Weights of a small sound classifier: log mel input, soap at rate 0.0044.
Rows from block 5 of a small sound classifier, named by matrix and row number. Each number is 128 + 32 x the weight over its row's rms, rounded and kept within 0 to 255. All counts start at 0. Numbers have three digits each. After the name is the row's rms in percent of the matrix's.
After each channel's rows are labels from the 100 clips, of 14976, where the channel reaches its highest value: "strongest on" is what is common among them. Only what is clearly more common there than usual is listed. The data: simulated sounds of rotating machines with and without faults. In brackets: how many of the 100.
# r30: branch 2 reduce pointwise conv (model.blocks.5.r3.0.weight, 128x512x1x1), inputs 372-402

r30.60 083:081129143128151131085128084163104158102136105104120166141178106147161111147115095119092104067
strongest on: state: normal (85); text has "fault" (85); piston engine (41)

r30.120 091:072133208107128111079121119124101167110129046122147117097113150185162141167130118079132140214
strongest on: state: faulty (100); squeal (70); bearing knock (49); machine: piston engine (30)

r30.55 117:135177095090119117101156130086145128210138189098164086093173136172124186083164110222110142073
strongest on: state: faulty (100); rattle (75); air leak (46); machine: turbine (31)

r30.3 101:181070182131172123110162095096106153149087200117136106130126122115081188129210163134169075145
strongest on: state: faulty (100); air leak (88); squeal (68)

r30.11 101:108154113119121068125114101162081083173143133135133222181101090073082187227130119155085028156
strongest on: pump (100); state: normal (85); text has "fault" (85)

r30.112 098:050170085127124087088137131152076129155080152158146110160163093142058106116133245201068116151
strongest on: state: normal (80); text has "fault" (80); pump (73)

r30.109 103:153116146131063194107155124135132050098166106118127116063110065152186123104166111107121213056
strongest on: state: faulty (100); rattle (99); compressor (33)

r30.83 101:098122160188097145151083133114068121117127133163109138165168132083096053126155114214145090128
strongest on: pump (100); state: normal (85); text has "fault" (85)

r30.18 088:101142092081120092119104192123141140182078122169093143127206135095113093076092101164132089146
strongest on: state: normal (87); text has "fault" (87); electric motor (44)

r30.118 089:130121147049136132121182181082150101167095150184125133114155114146121073066101151214137141073
strongest on: pump (85); state: normal (77); text has "fault" (77)

r30.79 099:118105091205145109107078141102169066191094156145077132176151138123107094089139183155049088156
strongest on: state: normal (91); electric motor (84)

r30.81 092:074114136097166134114104168158120039139097167117138215214081149142164086139139102132118048163
strongest on: reverberation (82); text has "room" (82); text has "reverberant" (82); conveyor (42)

r30.56 073:084130008190126093153089099207148176122092202124185108108111118197172035054134143071065180056
strongest on: state: normal (97); electric motor (54)

r30.14 071:168161160204108143164149110092126066144127075079158134127130119114191129144104083136179044067
strongest on: electric motor (98); state: normal (92)

r30.68 085:160126110095101134098091065089138147079160107105097045135071083110243153099122133140107097153
strongest on: reverberation (90); text has "room" (90); text has "reverberant" (90); compressor (57)

r30.119 117:121050127137109090079150099114094034144156052158121221130103180081132183169119115123135111174
strongest on: state: faulty (83); bearing knock (80)

r30.54 088:108093145133098124163105112140122143130094039111178095125086190157050180095205115101116146219
strongest on: state: faulty (100); squeal (94); piston engine (30)

r30.49 099:122159143149078197074106118118116022109161126075090141141143081181105116071074149072113157127
strongest on: state: faulty (100); rattle (99); compressor (38)

r30.8 107:137200119098138121123189070129129071117137234057161099064108138101101152148109134200164151191
strongest on: state: faulty (100); rattle (73); air leak (65); grinding (39)

r30.85 108:178143135171105052140118161134111034058130118120162120159087094099106102167090073124043126144
strongest on: pump (100); state: normal (86); text has "fault" (86)

r30.99 097:169090135119108107072119086146174029158145092149131238145124110105149129100111126134102113145
strongest on: pump (100); state: normal (90); text has "fault" (90)

r30.39 113:162114191132138071093133141142103031117127093127125238167049110112077077128084090106100076078
strongest on: pump (87); state: normal (76); text has "fault" (76)

r30.126 083:127118131168131125059114109189154113123090105065077127164204060126148056158091158123074188141
strongest on: state: normal (100); electric motor (93)

r30.32 098:084153063167104142164153121090177131084146130186072101054159133135248111145122143107093169143
strongest on: state: faulty (94); grinding (58); piston engine (45)

r30.75 104:149153221149170128122143116110150064189134166120196131189124135087107128182192211132131074142
strongest on: state: faulty (100); air leak (90); squeal (46); machine: pump (36)

r30.22 086:151142106152136107165133116109126136068115174105136122094106087163065141143148058117096116130
strongest on: speed: fast (62); gearbox (47); turbine (41)

r30.37 110:092142108156100089143131154132115135128097104110112103176141113140114127096127159219114161049
strongest on: pump (99); state: normal (92); text has "fault" (92)

r30.92 126:161106184133126108131118120143221097136131121073155178149176100100145116166119050096131184116
strongest on: state: faulty (100); rattle (52); squeal (43); grinding (38)

r30.6 092:119078191136079108090087135065097094183118076126126095130171117116130196105179131162169085083
strongest on: state: faulty (99); squeal (62); rattle (53)

r30.5 086:103142113085121112114088149076101108155099143163150154123147091109079072105089148204062107135
strongest on: pump (93); state: normal (83); text has "fault" (83)

r30.40 098:125107102151075156114181142143102083101100092149140093088088187121117121113125099162140074079
strongest on: state: faulty (96); imbalance (73); speed flutter (37)

r30.95 083:123100131132121177103120183205187125170106120156075110116146129154163056096099150108131117112
strongest on: rattle (60); pump (43)

r30.48 082:146144186228149146173090163077156122107146138113126093134181138083100145080093117091111097055
strongest on: electric motor (94); state: normal (84)

r30.77 092:113099174168169104146099128178117077136151076134136206181070127170255140187109043095193065130
strongest on: pump (55); electric motor (32)

r30.114 110:143128198115131133123084179152081076073160126148158192158079072102144110236120089132118058126
strongest on: pump (94); state: normal (77); text has "fault" (77); text has "thin" (32)

r30.41 125:161167083107146128164119104095020127125148155134100067112095113129141072098136154157099113074
strongest on: pump (80)

r30.47 086:080123121151161137130084077150117138115108069099119159158068170131255094189031024116176117139
strongest on: electric motor (98); state: normal (96)

r30.59 125:102108121161156141090208165115202117081111125152098150169194137129151070131113182166097212139
strongest on: pump (85); state: normal (73); text has "fault" (73)

r30.16 106:210208108142162137099167074155167050203079211155173134126083149125164094141233179178183186140
strongest on: state: faulty (100); air leak (97); rattle (51); grinding (36)

r30.30 101:097115136122111129167138127176100140128095255098089143116068156212109130104167085151087109098
strongest on: state: faulty (96); squeal (62); imbalance (45); air leak (44)

r30.43 113:077130144090146099074106111121154078114142232058139157146155148227091094129118141145120116150
strongest on: squeal (100); state: faulty (100); conveyor (31)

r30.26 086:129114189155130194109119113172225067148129149129115152163163126055150141130153121098089181138
strongest on: state: faulty (100); rattle (91)

r30.65 098:090125127065112104067177112135160154154127131082118158157175111092090094154024082100204132224
strongest on: bearing knock (100); state: faulty (100); pump (43)

r30.103 114:116109102123118145115118085156156108161078090125136088107140147118113111112112061113166084149
strongest on: state: faulty (100); rattle (66); imbalance (54); grinding (41)

r30.72 100:137112139149093135111133107104088105136133125192157255195171060104151148178149169168034175099
strongest on: pump (90); state: normal (87); text has "fault" (87)

r30.33 100:139111068147112157126115156148154130101095123156126063125122115128191060073167172065128194143
strongest on: rattle (67); pump (39); compressor (31)

r30.70 084:158169072244152130146126102138107157114083172098057044120139128161203058123086184038084098080
strongest on: state: normal (96); text has "fault" (96); turbine (58); machine: electric motor (34)

r30.25 095:180126163146157081078111140071082139095186034105113175129092114147255119183102123131073094163
strongest on: squeal (52); electric motor (46); machine: gearbox (31)

r30.108 116:155120126125205109089099089127104113108132083147185135123163183179109125150105137098079110137
strongest on: squeal (100); state: faulty (100)

r30.19 088:086119174131140135143109151145156108085103181173135161136159087051173139135179157111162090114
strongest on: pump (48); grinding (44)

r30.7 071:126138136185112098115180110158141138109098122098080118132099111160039089170102125103078163129
strongest on: electric motor (99); state: normal (96)

r30.111 095:078092143116083109097105129116131088144129169103080138192065131134131166162145127133144091194
strongest on: reverberation (78); text has "room" (78); text has "reverberant" (78); compressor (45)

r30.102 119:049204099173165157152137047117160150110120114140104128134130123078130157149155136113058064226
strongest on: bearing knock (100); state: faulty (100); piston engine (33)

r30.62 103:100098101213181143121080082149149199132092174096118054095071164150122158139131221112136171033
strongest on: bearing knock (100); state: faulty (100)

r30.17 093:143132128154141121178051178176083109165122176105127171147183133095185094184048111091143082096
strongest on: pump (65); thin (high-pass) (31)

r30.9 092:155154154127125139132185118161127092120144085126127134125092053124114118109122148085084208051
strongest on: pump (98); state: normal (78); text has "fault" (78)

r30.100 096:125112107121143114114088102094101131182093135143160084146116106092106085137116119198099084157
strongest on: pump (55); piston engine (40)

r30.97 112:199176163153139159148167070110165087127048209077181106133101118129092089142212121187094162129
strongest on: state: faulty (100); air leak (82); squeal (62); rattle (50)